config.yaml
encoder_arch: "vit"
model: "masked image model"
dataset: "single toy objects rendered from many sides on busy backdrops"
train_examples: 50862
image_size: 64
crop_scale_min: 1
horizontal_flip: true
translate: 0.06
rotation_deg: 10
method: "mae"
mask_ratio: 0.75
loss: "mse"
encoder_norm: "rmsnorm"
encoder_norm_position: "pre"
encoder_activation: "gelu_tanh"
encoder_mlp_ratio: 6
encoder_head_dim: 16
encoder_fused_qkv: false
encoder_bias: "all"
encoder_qk_norm: false
encoder_layer_scale_init: 1.0
encoder_parallel_block: false
encoder_inner_norm: true
encoder_drop_path: 0.15
encoder_patch_size: [4, 4]
encoder_layers: 12
encoder_width: 192
encoder_positions: "sincos"
decoder_width: 128
norm_pix_loss: false
decoder_layers: 4
init: "torch_default"
residual_init: "scaled_by_depth"
optimizer: "adamw"
learning_rate: 0.0011
beta1: 0.9
beta2: 0.99
eps: 1e-06
max_grad_norm: 0.5
max_steps: 6100
batch_size: 64
epochs: 7.7
lr_schedule: "wsd"
decay_fraction: 0.2
final_lr_fraction: 0
warmup_steps: 300
weight_decay: 0.0
Rows from block 10 of the encoder, named by matrix and row number. Each number is 500 + 25 x the weight over the matrix's rms, rounded and kept within 0 to 999. All counts start at 0. Numbers have three digits each.
# proj: attention output (encoder.blocks.10.attn.proj.weight, 192x192), inputs 0-191
proj.58:504480497511490496498537495478502515500514508497486476484513506499475473490497509518507472524485498502507503503475474515469520487506514507536501507484489500495482522511512462503513505493500516494502512488475516477490496495524507503502512484511506527478507488488494509522497491497516492506485505515507495506516483533485514476515509483488503502516485514490474520524503488486502476488487491493523501507489517498522499486481497506513471489506491504485497492481492469486524481494497498510521485525510496458478513489523488508485511486525530523511507493526506494523484505505501523494
proj.59:516511449481520484484488497501507505488515488494491507497475499505515518484520522478496515504497484496495500501506516499487494514496510495526491493499496491540506486509509494481514488495511484493497538498519489499498501508492509499514500505514461490488494494500495497508464498509509490520497490505496514473504515508490499503495529510488495472515478509490492482517516504487506499497474507497490485496491482481490496503518498524493478498499492491491489534503512511488518514494482510495511490466489510528520519497525489500500503494518490491486494479497494494502504509515513498513
proj.60:490555501462471501482494511501491496505512449490505514512502474489519536503509505510519506493502534501502509503499470506526499508503493482494496492496506520479518475494490517517494504516491482477508518510541498491483462522455507495485479518487515474511520523518475478447470523482486513481467472506533493517492506494512490488502509489493516459490492486499489472488517535502502493483488532511468513503530503498490476519496480476491518501514481496495498526532540500524498484515506504495481502513505488520514504519482514502494503511483491487479506522497517505499516485493506477483
proj.61:487499524515482488506513496518496506531516479520497487469513523507509492501511533521448519503491511505490502526491493495485535515486495482498501502498481524499511497502459476530485496490478512503483472486490498505479508493481497478505508514515428491492474495497533475524519494481493500541467480513526523468500486517516497504526533489535507461500460512499471476502532539474510505544476500525526554504518489514508466511494482540463508514477488496508501497474476511510492525512478499495482504498513469485493514505496499489470505498505516509499482517497503520496530493499521493493
proj.62:498524495479486498480508508499504503493511468494504483494503490487494477500508530516535492516490500524516498517499476505484511494499502503515504517486488513481500503518489469519494513478497505494515504495501504493497473521475521482514487489487469492503499503507517502513489507500502497504488502525526505492512484522492507491511537488498546452517477511496475485508535533490511475495474502517517503500481512506499483505499486491507465502499478495486493499502506487495511511513472511511515490516509490480467502485487485503476514500500501511505499510521522517519481507500486511476
proj.63:506481536484496498533530489513487481486468523517493524502495474492515504496491499471519513499504496491521500494503516500494511494506511494495489491486504512505499500508499513509505500503500501499502483510512492513501512493516494485505507507504508511493526481483507500488532488501505479485504486501511487483496510510508493505496513508511472515493531478508518511498466477514487532501503502500495527496501502487504514495499508498505508492511499491497512480513533494493470513480534503495521505491488523508492509498495488492489501503503498487496509492492496505496502497497512502511
proj.64:490496463477479503474476512483520535504520474487494491527506484499502500508505491493510485488506494473494489513495511494510490501506497519500499504502493484525493505496496521490492507498493497482508511516514493475515498495497507524506503487499510499505507498505483498486515510504487497511513498509494495513490501492501491506493479491489497492495502516497492511497510517512508486494503501496509495494500499500499502494510509492497481511483506512520505514518488485501519489500482476500482495496501508508489503491499496496504509494503488487496507480493508489498497495509514490497
proj.65:500441471519509506498495505461528513512510541497494505462496539494505499533511522473465509485500481457490486475511570479507470505481497511516501488517513481538517495479535505485519486480500482514489517504490485473507521487519479525516524501505517483496517492503488506494543499522493494498541512475448555509502511490506487518428506531503467514481509508500528558502449445509485519512523495475489493491489490471487522513544511527486468517475519542520522491485470484485512488512493486487500515480477535522524479497537485495509476484514489465497471447474475479480522531494508482524
proj.66:488525487484447519453450526486502518528525431484498487531496481501511537504517485499487518490521520480469518522507524498508484496515492485460520500498503497506480485481466518509488487505487476499477481523508510499486492480469479484501496502504526484498483505525484529490454509487480510497501478468523507507489520474502483500512470525507498474501501494495504487493523541515500524535513501481482517502520488491496510520505522504469512496481490516507506492516517529497546509518485512500488517452478516533503510505515502516516496505467485516486496526478476481469482480490542479505
proj.67:509491455458473495489513490466494502474496501457501506519498479503494502504484497479543495508498495497508496485506499504504487483524515513523493505506504480487496511510533524495514509490518496493507529527526509520536480514512521493503481489494518501500523521503486480490483504508515499492502513488498471502493493493496508489483509491483500502515520514498504495501479476504511491464507493481490471497494511481498515507488495462532471500517495501503485491515501479496500478498518497496517483518503508524512489506490490506490505499507486504520513473505497496502487500514496505515
proj.68:511480514528486511500498496498502507512491522506504515493501498511484502498486499484486501501496495496491494509490512498501482493516506498508495501498494473509497517492537494481506502501498519527504492507478518471504512469519487483502521500491534486494498510500489544505500489509490500477515514486475510523500505510503506489494492506500476507496528486496528534510471461494481528487521490479509467500484498487504517486495507508492482494489520513508497475471472495493505493507514505508514507484503524503504502501509488509499500503491513509509495486496489479502498498515495494530
proj.69:494461496534504527505482494475488520505507495492506490493524509515486507493493482509475482497480491481485482491496498499518500496488506501485514512479508508503488504496502507490502493519513510494506489505465504500497493480510488514492517496524484525476465471486510484521516478488515490527514515477486526506494495507491523493496502493493489503511495513495496525507479464483497499509493498505497491507500515516494499496506497516493514502496501513498495494496484495489519511507494493491514489512507498504510507503524500506504487494511522499523473476510470496510511516518476483512
proj.70:506503535527510484522507471526493491482465524518516496482495502517514527485485474484480510500500500496501517508489517494515480503494511492467500506513498484554492485493522516467503503501502488488507493530506493526516500506526494509507502509506516483515503522503506522487499503520479512484521485488508509480501505502486491499490474527480485509506514491510505486499514531497496519515490493491501500492510487508506506469499544499510514473529508460479501528505513552494467508489531540508484488472511500517518505489530494518535508510491491494490503490500497495482516506502509503506
proj.71:482493519485459519502509514509498490506503492489498516538509485482511493502503493515509493491512518502497502484504508489506501504501490487537488507495502533473516502493453525525493489506485510496488469493505492490484511487492487488509498494487483502499490501505509459495498513495512498536476493526516468494498504484518487486507474504518544520499493503512482484491540541516487505516509515517490544494509490514495502518496476491493556495499496501489506473502516502504487490493498499502509502527496508505513506499485519479472510514500497493506504534485521509499488473495499493461
proj.72:503474480481487492492502499487504513506509527476492487501484510508489481486487509473503504499496495495505497496483530516473525499506487470517502506485497507498489508501492486514504506489496503509492488492493504478502505478493491502505503496522454506482496468471500489522501488517529471528498500504507486469496502512489522527494512506497515499518481531483480510512501536511520484525476483498493511515488501463524494508511516497506520499487498520502508473502485490493509505485502495497516497484463516534505492498524484498511482491522512494494485502505496510515498514508509519498
proj.73:544426546534525468518572480482514432534449563519503486471512503501484508527508517472455543519508483475475503482478474515507497489511513536467529499477511461478477513502562511488506498501496523521487514505484513485492521474512483490482530542516521519482484480490498527503485490505514483518504536443438546521504480503488514487474530494482454504495538524466537549510442415496496503510517498468501478512537527506491520510485468520483447510497529522522548491482494466491508477467547514498505504471502559503499500508522486516526482507511516508529501485503449469506483496519507506544
proj.74:496515481506486518498503513495512495506515485493490504501485503491508473503508501529520487492490510511496515517514501486500518517487482495525512494502508500498511490507481513529496491496505526497490498490500483521505498506480516482506494492482504490529511521532506487487494521510487528509495473525522482498492513501515493493493492497500497506490505495506515465483525514493492501472521521490504507499494488495496484491494494500503489515493501511495488502510490495510500496528484477501501508547522476487497486497489517478474505521483486491491522521506538500489510497499497490476
proj.75:469542487503486500492456513500494545496519475474507486541478490497512525485468455505493475493484516502501509510496492491520477497505489472509500492494502521508512483499490496506498513501507486496501498513501499500495504499480490488518494502484500463530498526533508484481481520517495531490513432526536472511500529497510507497498452515504499498502506492514502492504526580500498490490495508505479538497517498508494476487504557479495553498508485521514507497538496520509484496528480493494479505509484466479513511509522505511482509501466487504495514545486520526497498521484490510480
proj.76:517476516497518522516539487518505445510478548532493521492483510496504481475515524493473516497496485503541496501484521501511499499474497491483482496492515529476498511531453505518500506517505488522493456477466508514478519492497476480528500502509497476522500494493517496493535495512491486448483501474460532477489485513490514512467553499511520530503463494507505491508469469494508536516506482490496497499457501508488502490538518501523505490498488511491512467464499473476501515526471491515559496496481511513529486472489491488482492470514498466491484501484485487517503497501483495505
proj.77:514453520535503483519549494483505466494477553503483494476505493483487489509485486484490489507487503485507499457486497507523489486514499516500491515496511496502489504503529490491517493511507517498496497495484505486499505486510491509496521496522537505500540486495476531471523488506491491463534515473473530533496487512478509474448501497490473542487538508491537546512462467535473506481521494465490495491504508508503535496494502476501478500506511523511518485479481468478502468488518505508509503503501514489506511484507484497502493497493503476511494462490472470502527513519512495530
proj.78:483522491489501499503487500517505521492518489487483457519497495514505477490479462506529448499515501503528511533483488501488534501479491492500509509481463512489490496510432463527500514491501513482505456468483505446480507490488502507498486482510439540478515468458511483535518477473524475570496504556540433473522498544491524483511452497487552529508487523495485514501570573515515472517478491522517585501494501497509508503501505510503535477500480500493498506502467510492499499512499534525493495501504484481476513495511507497497528486507504492508468524508509507504487480511510524481
proj.79:481550454508499494489450524500500568505549459472520502533484506497506512496496477525505486490488507501495501529515502486503495516502483486513499502525489502520501492489482520508493497488501516491497507492530471502505488499485521519506481493471499483514492516515510483510496511500494521508509460532536461490498527495520497500523451510514492494497501486519506457498553577495504503465496503504495506499507500516487479476493507500513515515494499492502472519524492532511509493525466491504477500527515462491485492510500515502482501521493471508489525506503552529499492504487493497461
proj.80:478496537530524525516515506525491504506496508521511523473507503500521484505493497502522520487516523505515500505498508501501497509473499486489504481510530515501507507482462497493496489519489490504493452478462505525477501492533495492519509504487510519495514497501485523495490500501489522473512503492486487492503510503517482493494503506498528514494499444509503468488515507493493520511509519517495528473492485481509518496498493511505550487524508467490515512466504519492495504482487491510531494495497513493497483511496521494498513513487508498497478519488489485485516497494486484497
proj.81:495505483464487511493483506517496509507526476502497513472495485500507503495509509504513515495496495503508498491502515500494495490508512500527480491508500503534500501498503514502512501484500493498494518510522492491504495520485521498502495486521514494491511498496486506492522487516488500504493501494504529499497491495507495504488530498509484474484502515494501499503495494494496499489501504510512499502495510500503493497510516504498504511502487505497485502506493485496503506501505484487489503508515501515510513512504490504493485502497493497508503460506500497502531515495510502523
proj.82:480514499436454506486507506470500531492530446510502504492524505476496464497526523537530502521492518511483468487511480503481527497507492537537487526480487490491499491516501522512490473472499522489488510511523513516531478530497539490476486489506520493511512520519498490474544517520480509496488516511542457477511495487497517479502497464510513479495497502498509466495499485508493469470504499515513518492518526525529476510501454526502500508494476503489488487509499468507509492486490489472457508551542475479465510507500507491499481505512492512488518513533545526515507521515506502474
proj.83:497526523496504483485503502504493512490501492503504504513484510503513483490489507513523473501502515514495508527498473511495521504475493512484516494500491497493491498498482501518497496498501509500503493485503492494505495509490519492506485513484507499507483519504490505488448513513486518494474474526526461477513512512508509490532469492495528490506482498506490436520559570490518478500487510522501525495501499501495472506489475502516505497518499480501496530487519497495487473496488509502473495515519472476477510520504507509489520504507488518492504538516550521500465493500494515459
proj.84:477505501487476507466480508486515544506535468499485485508496500498493496500487518511512472509488514487492499521501511506495514486496494488510500514500492498503490500515484488504506515469500490507504484491487513466496502485478493498516494487503487489507500500498486514511504501496505488488507506496518505496500496519500515515501497506499487479507511510494509515495490514521510498497495492485504500495483507509495512508511506497498491507481499527510517488480477456485534497521466488495499514508493497496469505481488502496496510493497498494502496512505518499503492494505509496497
proj.85:444532512519427541454449514452504587502528400494505497504492496494508480508513438530535477497539519503494505475510490487504509507503492496480524492488518490514503479490463531515490470488491480478499449513487494511510480515522492474492481469487494505498484512501503529514529513506487539503497487504536474499502514502519485467481448498489547498491503484509492438487579571497489496536509527478481557479494482520503528506511513532485539507498473501498497502532489537519520489518461518482441499509538499473463507501530514500502502546488497509504470526515514513486491500495505488467
proj.86:498539492498494503489496492507480502484498474492497503497495497490488484504490513515513472498495501505488510526487495509488491507495497495508492512490492490483495497519506494493493502467508501502510501497511497503507485501496504495513488495487506487509488517507493502503495512497491505477496500500496493517518496517504499493509483482489531477508496514494493494502517532490509478506493486496510475497465507498494506495506495495520468487506484498495485519495486514495495487521498506505483501518524497479467489505474491492500511496497500510500517511514523517504487499499493502486
proj.88:500506487493492503497493492492480503500499500491495498480504504513506507495487508494511495517496498500503514507482494509478494503485502517497501513501494487516488500515502498495513501513514504488505519506505494498490483518493491509480480491516489513497511487486497512496484484493504491511473525495506511495523493511488509493507521497474526483509477519484488500505517493493515469506493501502503493497499498494506506502501494501497473492502490484484476508519511515494494498495510513513515490497517498511501501508506491503512489489508507498502480495519474484500504481511497502509
proj.89:515459531534510510535543475504503484504484530510496482463538514499475479497486521496490506519483472492475470489487501496487517485486511502534499514484493491502483511516520471484503493508499517515498506490469509472507501476517490504499512496523483507484494480484504497525522497509500488513517549496490508491497485509488500496494518482494477503486526498491524544495451430507479515489517493519525500503504511526506505494509484515493489493507519505496500474462479484496480515488539500487506501508515507492497509494502494502489489485506526496530493484495493504517509521517488482514
proj.90:490510521473475500499487499508492489510500490497497515507497482489509485485537501496490517487517510504521502503506496493487517508507493480489488486498513549474512488494438508542494482506485490503480465531517505524491499489492489492519488493494494509506477491486524462519514486476498483535474494504503493483494495471520495518497501508529534495496486486514484472490520523503496509528512514497482535506512494489492491515513499514488555497495482502492500501530525527501487516489475504490515522493471495502523480514518510489492492503488503514487496521488495501508499510484507483479
proj.91:495458529527513505507516492487515488531501513516484481478499505498508486502513500534489486491501497491508508496497494486510521516485507513506520491488501521475498494500491480511491500513490508509477475472452503458481521499492501490476530503490497486519492509512513482504513521479493514521477509507491492509510497494503494472495497477502524524491494500498500511493512489492489506514519512518507530493503500516495500512491476529481501497509500515500506477484473493514513483515502502502497502528501501465503511501493510483486504501489505488524480509490496501504509493480487476497
proj.92:501510519499497505508476480503486512497483496500502497505499488499477519490474490477476493501490478497510494495496504520507492499512523494480495512497502489503483491510511490490516513509511501479514492534501516511513489496528504502503497504522487502490473493484497507520504483507511491504500498506495511500509480521476511496501480490494507495517497521491498492506509520506517486509477490504516490507509518520514499473501505480514507479511477487479501505513498523497487514502509521500477490488504495509489504492507488509524497493500507501501508503502499503514499509514485516518
proj.93:520505513530497500493488482513485527503490479505515503486518507510490526493479503491484525510497487495478504501498517515495482509492506508468504510504501472518491518500502515467506510504502470496517515504512509541515483487521491506486499505505523503480485501507476539498479485519485503463512504475485511496500495491494496532514488510490468489500516494498504478504470484493503513514494486499497464520512520485508489489488508498505492489507522497498516519490506517501507498499502511480489491487484494502502486506516498519528483494495504526491496507507497499494499505513509495526
proj.94:490491481529522513470486507458511537513514487484501504497513516496495467513489458508531475484506503487500499480510494487504488519479497522512507490498505481514500492496494509507481477504489510484491505474463492485502499495526488530488520475488481521498490502496495491515504508475503497528502530488479481512499509489500496505465490512497542525501495518501496492504522501505490487507502501476492500483496484501492538511499503505499490524492516503514497499472478493505508488504476497499503513528489506484491486505535502472482492516510500473523484495496488486494506506504485502507
proj.95:533529484494509490493509483506482486492482510483485481538489496505490517491482459479523492494497497498484492473502458512510501508501501520503516502490509503467510491498528497507510497518498508493500559499520515500504502517489505506503503499501495514506491499501517460516456512491524509546508488522507469518506521498511520480509474503491533523518514512501511477501514508519497469466509519487485489494524504505495501488503483467496500490519499509493505502528513490512480509489536505491501496529503492496520513499517509493485515511512490513493502533501515487522485500495489499486
proj.96:512481535508564454559548479514504461487478546514490502474478500496509448485518486494498508511510506533533499486501463502483513506489494520502503488505525501506505492500516482512503489499498525506498469485493503520505530512505516465483488530514462513477483483478525489510504488510507494520508510490478496483507496504508515487472513477498480542496535507495503488501478474496514487514521499525483534496504500504497518517494506517503498477521498466480504501483488511499465480479523513505501513507492506496486507506495494514499491511518487491514493478506467529507521510510486509506
proj.97:500446486444487476509491489490498506492528496491507491492476509502500471476546488493518463501497482503565503491496506502462521499505499519505484504497481508536496515515458502531497498481500501484503445517482497504518487531505513500493476491514515497504530483484510499487578476531508488511483511514500493451523499506495507503461489495503504502509484502511501496514516494493511488501492493494506550501478498504523507492508541519509513490499494506508484511497474484477532496498467489506459498523534488491490506498514489495512489491541493483496477476513472503491519532518503512496
proj.98:491535496491484525499472503503493501513497487480494489541512503499496502496490492492493498507494504477485487499496505510519520496485504495510496502489505498481503500492479501508502505515500494488501502503507509481496504492487494508506508493501506492509496502502495484498487505493498507511522478510511492497479502492513492526509463508511499529498517503507508516500483516525487516488512501496498494514497501507500484495517496471496534498501496518500488492518517485506500519503513500496503501534479483515518496509485500491482513499481499508491499543494516491501508494502511482492
proj.99:481515464492455516462465521474496570517541458484497492516504505504495498497510492519501491497499498514486505519497499499494498495504498483516500504497498497493485500500478500513506495503508505494503488486496511490507490494488500497497487483504492475507478503516491485503491505515486496512492480497519487501501503505502503501513481489490518475516482512499482456498543554491515492496485498513505498505504496506509481489506500491499513517481491525504497498509488488509550493515467487491491508515505491505488504513506508500493491507503504502505506506511521530513500512503486503482
proj.100:499517466492474540469464516469497529498515475498495497524509496497502517504480488492516490509511503487477495482491503496527487494504511504500508499484508477486497494500507511480500493508507494497502527496488516494502481505486477484487504478486522493505504504520478525496482499508493516477520496492494496518492516506505498490509489514477509503512505504484500489496513506496491499481507512482497469496503497480491500491521501495490499509497490521500490483499505489493522507511492509503502506491495523507513502502512509500501502504482498490500496504494513486488494500507504496501
proj.101:505489507489516492505507497501513484514483507509500528452483488492520489518534521510513511486496507495525507496509528482498483497526494500503492488507514503531504487493509510523499491457488484497480489537500494498514504495494507473518504495502515490497545513509500514471579502492497495485495513487493556517497501489502486500475561490507484458481516509489505530502471466486483499486505510484485509495480490499499506516517529513497457502502501501510501521510492509512497513510506486487489497483489529500497488522485486488491504507493503466519495445500484501475527510502501483514
proj.102:499517525491519499483508501520499487490508483501492490504502496489497478502486495501524488494499498510494496503502474506491543501479490491508509506483502512458490502489462486517495505485486498487510501501501499479500487492498504517508503512510449506499468497481500467528482508469512490524469528518526460486503488509505507495528494462497574489515459513506460454497540549511511465531482505535504545504487502509502516512511478504507524502502500473484511504498503510500495501480515508497495498516511478503483507495482504480481506489495503523505478535516528524530472479499495500451
proj.103:486501515473508492501495496504502502492497486502513471522513495495489488519500486529519461512491501508496509501501455516503520505520487507472509503490491507477495492510514469519487504484491504499505513509506503465515500507490518501499490513496512512497506503503503508483490504475511513518497497507513490520502480502490509474514480473480502489505517503501507524510516504516495475470504488512504497497514520533483498496480489475507487504505502513513508493504487474496491494513529500492443501535542483440445511503456506506494527500493503503503518530517521509522461483505480516471
proj.104:500524508479486511501488516509500503518527455496491489502520507504483471498492501546522481513501516500471500518509475507477554496477498498493517501476492519477488511500451479524496500485495511512496474472480510483488505497482516507512501503483490503504468512517502494515507517491483522535495499502513483489502503504517497510512496482513527490497496484498480501496519524517486496515510506508517538505499518512503486509501483503484507514501497502513497484479486468490500496494481483484465499553499471460448501504470516491481503512484499514514500547496532520501485495494512485469
proj.105:517461501513515467532556495526513472516480547509498508468503525508500479504520537491472538502497493498501515489519525491480518511485502500529499490504504505505525503492496495510495482496473499504480491470494479503482538489493503500507513514514460504492512483476519482501503496486511483535503515489487516482491495492499498536482553496507448526487512495509504524486449450502489518515497501509501496500517485488499513523494479523485500503498536492509515491493508484501488503481509500496556513490472504536526493494539503486491498490504501495492481469500464495494534495492515486520
proj.106:473536525544524496502529506516493505503498531525515500494491502495507513499490519491476520507490500518493498503508523505518473505497511486484483502524511491499516477509533503473513518490508502507508473476502503533497496508501503493511492532489519467520522524520479549469485510518476511414526479481487532499480492511494486491497504505495450492494534481503520491498439500515494530501509498498505481497494500496498495493496500485509497491502492499493501505493503515498492495516489499512512496470501487491476500478470486507498508517480490487481516495503518505489519494496505495505
proj.107:501453518489505483487510523470529470521503505525497490505517506492504489509525501499495494489513499483483510493519481473504516515483490520478515476499507512497515497481494502530491486485476498514478498488481495446485531487478482515509528513492495520506484487498504493513491503456494506533491513488469491521491498478524491507488506514501500513487507491506503528477501467507479527511508501506493510484507475494486537520521476525481505524473522517524513496469483473501527496495487473505504515503493528491511500501503520478498504512494494504509479509475480480495478482486503488509
proj.108:521475504493466510507517491479497505489491492483500481524517483497480504492496486492506488513494500497475489491485478511509508492526504503518499507484502498490498517508515499500502503505514505501493515509507511497502503490507497479506509477516516515482484484489498493522502487493501503515503509503501479509508496505504507486520473495487521516516497501502498507511517507520494499470500504488509481505498511506501497483495483493509506502498498500501502471506517475504518506481510502504508493516503509489497512488513507493497504496499518530511506525502509488513476504507486515500
proj.109:523469502507515493518510488512496488489485536505492496483498504508490502483489496497486499513495496526518495498493499523471521488490508492491497509491487500502491519511491495504504517515515491494510500497498513512503505497519514503496494502503498517479473479475515475511513474504521469512490494512497491471518485518492519508511495489497514511525469505489476494519519515490521496519482480510512517526493520509506481483481510492521520489510506482487490490485503495504498497484498505496504482501503487490505489494505483503512493481517523519500494510525492502511484505520489511496
proj.110:501443515539537487522553479494512486496477545511494513467496504519497501499491518469477522503492486502510499484501512492495496489489507492496495503501520499533503506491517498489496512488504508508495483489489493510498506495533493487510502512506490523487522469461503503498545478504503482501520515488473533499495488508491502512476518493488467510489508493492501531496468474489497504513500499497496495485496491502501518493501501507499497505495508489507514505483504511510495507478498515492532499474491521505506496498523496512517500493506499489523481469513477509503520515505508503533
proj.111:493495505496502500492511496493501506498480495495502506512490483498505498493486522484513515495505497495497501497513532492509478492519502489525485501498499483511513494499517516495506496476497506513503499521519497514514496497498491490525495490510490492495533495498489515488497503510498494477508505498504513505497504504501492498486514509507495481502512499499502500501481509498500514512498495477491492496484487475497521513497513487490475498500501499502518489490497505488488515504492508506526502472487532525517503490510501503504502507487500478495488469495512486487512491507523504516
proj.112:511524440465466522485467496481483536478505467439484495522492475510497530491476491464530500494482487484492488488490512492509487491512522502530481503510490460525499498509533516476504512498525499466527546510541507497506472517495527512485475469501519496513517496500494497484462503522512480496516494506501489497512507489486507516487501507474493473496522507499514511503469486505498490465503501466493468510499510480512491499483512467512481500509485509504473513541510485502503503507502500485502483489494493531526502491510479515506508499508490506482522469512500491494519501505519497534
proj.113:507529492511531499489509504509501486500501506520489492488498506498510520522502503513503501494513501504479521523515498484512509517482482508504519497509483485495505478496520486490500498486492504502503535492493502500485491497488502508508510519478486483514481531528499519524467520486494519486507503510506503522500507504498508479540501504482507476500490502512494481491534499477503474485496502508517463489512492499481509497508458506495464505495498483486499528494513501505497521495506511505496502485504512486489491497501520485502523512492490492500502502491516489511481491497502505474
proj.114:542443538518516483521534483499509421517461559532478537453505491512510519509529566466446560488505486497498493484500544503508443493502516514462500491511518488527504512499542533462517504513507463515490516513494502516486514504506480484488527537499554478509511487512479541462541476499483493448504510422424602530519493481494481552457569520506412473483512489483525542496388364475504563509519501481489469519508503484495504512490513525478466495495523508511524485483518508512500475496515504484525494456470537542536493525481489526518461490494505488497499445486441485464535500510491485581
proj.115:472563488515513498510430505525476541495509475483505495516504512499489528481477446501511464490505497519528500520482489508503511508495487493458505518510487499513488498510453488498473509539505494472523488517508495535493474522522489524497476488492485507494471489497523503515509498488514495524491477525515458491504501520490516504526447491510546528517469513509468436525550584502513472514472501512501522507520504516493474474492525470513538485524465465476477523532506554508474503483495521512454503502522447488477471497485505498529493497511495499490493538516508509510503497513498513468
proj.116:480513517509486508495492507495509522511515468508500520474493484496526489494510498517504518487516506516513505483515499485502508500499493487486486498513528520504520502494474518515501482503486489499478465492508487523500500505511501497492513505500500508509517486490499495490523503483483495508482494473502514492500509484525480513490503506522507510485498484525482478474492508509482505513525507518488529487496498507488504524493510508473531513510511490505490498507491525509502476511498492481505505503506485503511497520491513493491486515478503496501501499501486513491544500482502478492
proj.117:496500499442476543467481497472495540476521455474488490539503486503477467480499499522557452513497500506486480495488484516477547479504485498508509514455509498477480525522458495519505499506508495492519492514492513490516482513496491499512487462517507517491495487483500486523518499501516489497493509497516463475502498521505522505514476481488572509520470498485459494524515542532521488512495484489494545507465514506523506490525510472532556489511489502479501472501505472499514507496476497487499494541501479496469516509500495490502499493525508531505501533514510518516464519519497509478
proj.118:499479496488493516516524490490502481462482510494502500522490483500488478487499454505540476507497498514534489496482465505488519488489513492491481509485509505452501519520512497515524518526515495504526488492485515487495485513525505493491499488511471539477488477464517488518495490502523481509469534502483475502525485513479514464490488467485550537522484499495476489522501507506520489513506483502501528512481507523522528508488505466535509479532482499484486475489521479485514478497502488516506472524525516484511518479467494507492497488517513510520498530523477511527479486519469528486
proj.119:503529497510463498485477526502516473534495486503492491506515477501497517501502505511492532493528522484487521509510548499506490504533499477469513494500511507504502504477487503488490495498495500513481501518514494512486496477465483497515523498487522452534505534549501527484481530480473514456514488472516528518471506480509478538506499531527484467485533490509502509474487505497482541524528514468492496504521496476486503496490534505473499517464509518523504492529505521515507515495497501498485505477476506529524477507484528495504511522458494502484513511469487479482506471469540486516
proj.120:480498493499491517481474512491511500514503472509501500515503501491500509524503487514520496493516512481473515496513486495523496513493494526437514490505507495503496493484509502506495495493492486490498507518492488492486493491491492530494510501498540502499510515520486507487514502485483527492488505479485510536483500486502495506506492503495489492493521487517527517486514468493479507490513503485492494486524496515491531513518490503496480511489503511511496504501509497505511497502504497513455503514519507507480488509473510485512514505484501501495490512490494455491498490485512477501
proj.121:496478481450471509474509522471516502512522498483488521505497472483499481491546548516505504505496514492508489488506544501473501478523501490521478508497517499521496506499506522500513500465491514518482503511512502514506497500466511486510495494500499482508516496496500498494548511492510485496479508490490539494508491485502486505478551495523476445508494532488489509502462470486501504512507491482480499501461510467520484520488523526504456515481496513519496478508485473498533493509479477497505497488481530517497492504484476493478486504512506501488522474516489512496516510510525499517
proj.122:502479525514464547487487499495494540506502477482501525495510507513476483492491505514507479518471507493493467497487501502494521493490513475501488531483506506490480524506497519485499511487519506495502472498483524494509494506520496471506520481516502501489501488484511509505554489504505484479497510496490512514505487512488516495483501481512489497499503500477501535513477478491495523500505498492508507520460518515506486492506512497524514503503490502497493479488484487498515498511496503485474481539507492483490511508499492514492477502514516502521487502515523517512498520506480486510
proj.123:505467494502504498492510496485500514511512499510505506485498509499500504503493504501487501504504495505495504484505496498508478507497500514498497492508510488512510505488500511482507490508507503506497503504490506499509510503518496499488502499504494512489499501495505505497511490506493499523484511495501505496512494491504494489494510504509494505495481495501502484509515503489510504510504507509512502503507504506492515506501501511492501507494506506512503488475481487502519493500481497504496507497492511503505494512510499496506495501514490493496505495491488492489502497504506504510
proj.124:506468505517498519481489491490499534504503499489503505513516488512475514497484492496488490500503495479486486490499514504503489485504503488481489497485493486494484518503516504487497504502502494495498495505501516494515495490517480507499513492501505517474483470474481520520515482509517478496506506485489489519502502502497505512509479498496502496517498510494505517508501500502498489508496493491509493502494510513499503492500517495512506498498508503508503475502490495490503500490499499494505501485503505505504488496508498503514502495506504501507492505499494490510486504517496508509
proj.125:491467492486458539448475531458530535540541487484496484522504516484490487518517463518506481480515531478486516484524508483508510507495472492501541487496518533470520495463476515526469495493472490523467487502471485477493518457489475498512522492477503495522461522523520489527491514472493523509509504506509455511477521489537484514494488516520554513488482490517493504477529530502475498505511506488477499494504487476479509518520479502500528540468519547522536455492494473503540501488489468488508526510475520495500486504524521463486517522480484516504491544476496474493452495485503482468
proj.126:489529531554539490476508508502501480526498505543499504483490507476516508526501520504475517494518504489478502494517517482537472512497495505487510491529515497501504482495512499485503503505493497510487505502495502517492517492500489485515505513494484474524503532524509524494484523494483517463512500474486536516480507490506491495481528512506515483493492506495495477478485509493492512513505519499483475490500487504473506493515489503485482508490506509513516519480509517514485517524490503516527513487475520496499502487497512490481499522482483484500488506489493502488513497490495495505
proj.127:498488480497493470504535516486509492493511527494493489506486508503502496473501509497499515508494506519536512487519475508474492502510516498511487502519494502475515510501520490476506514523500511502518501446509499517502506511496512513490489505476504485520515508508507494495446509512496496486481488511494499493506503504487490479503532513491472516495508491514505478494484481495513500499493503507494473503491503475500504505487494497514468503492504502520478489490498481485527468490484486526530490490505487508511512492496502506505487494500499505483524478508496517507514491482504515496
proj.128:491513535543526498519515473534466486471473513525504509499499493514502502487484500486488525511497490496499491482493493513502496491518512506483498517499501488491490503499513513485506512501503507502522484495493507541506494516529495509490500514493481510496482481482503495527495487489513501491495496490494487503497486499501504493513493487501517514510505492499498481497493484507509492506490493507511485496507508491510498484481488499520499483532498460470487519509510537504468513480515525509510505493514498490487505503506499511513496504500502520511511512501511504516483501513493516495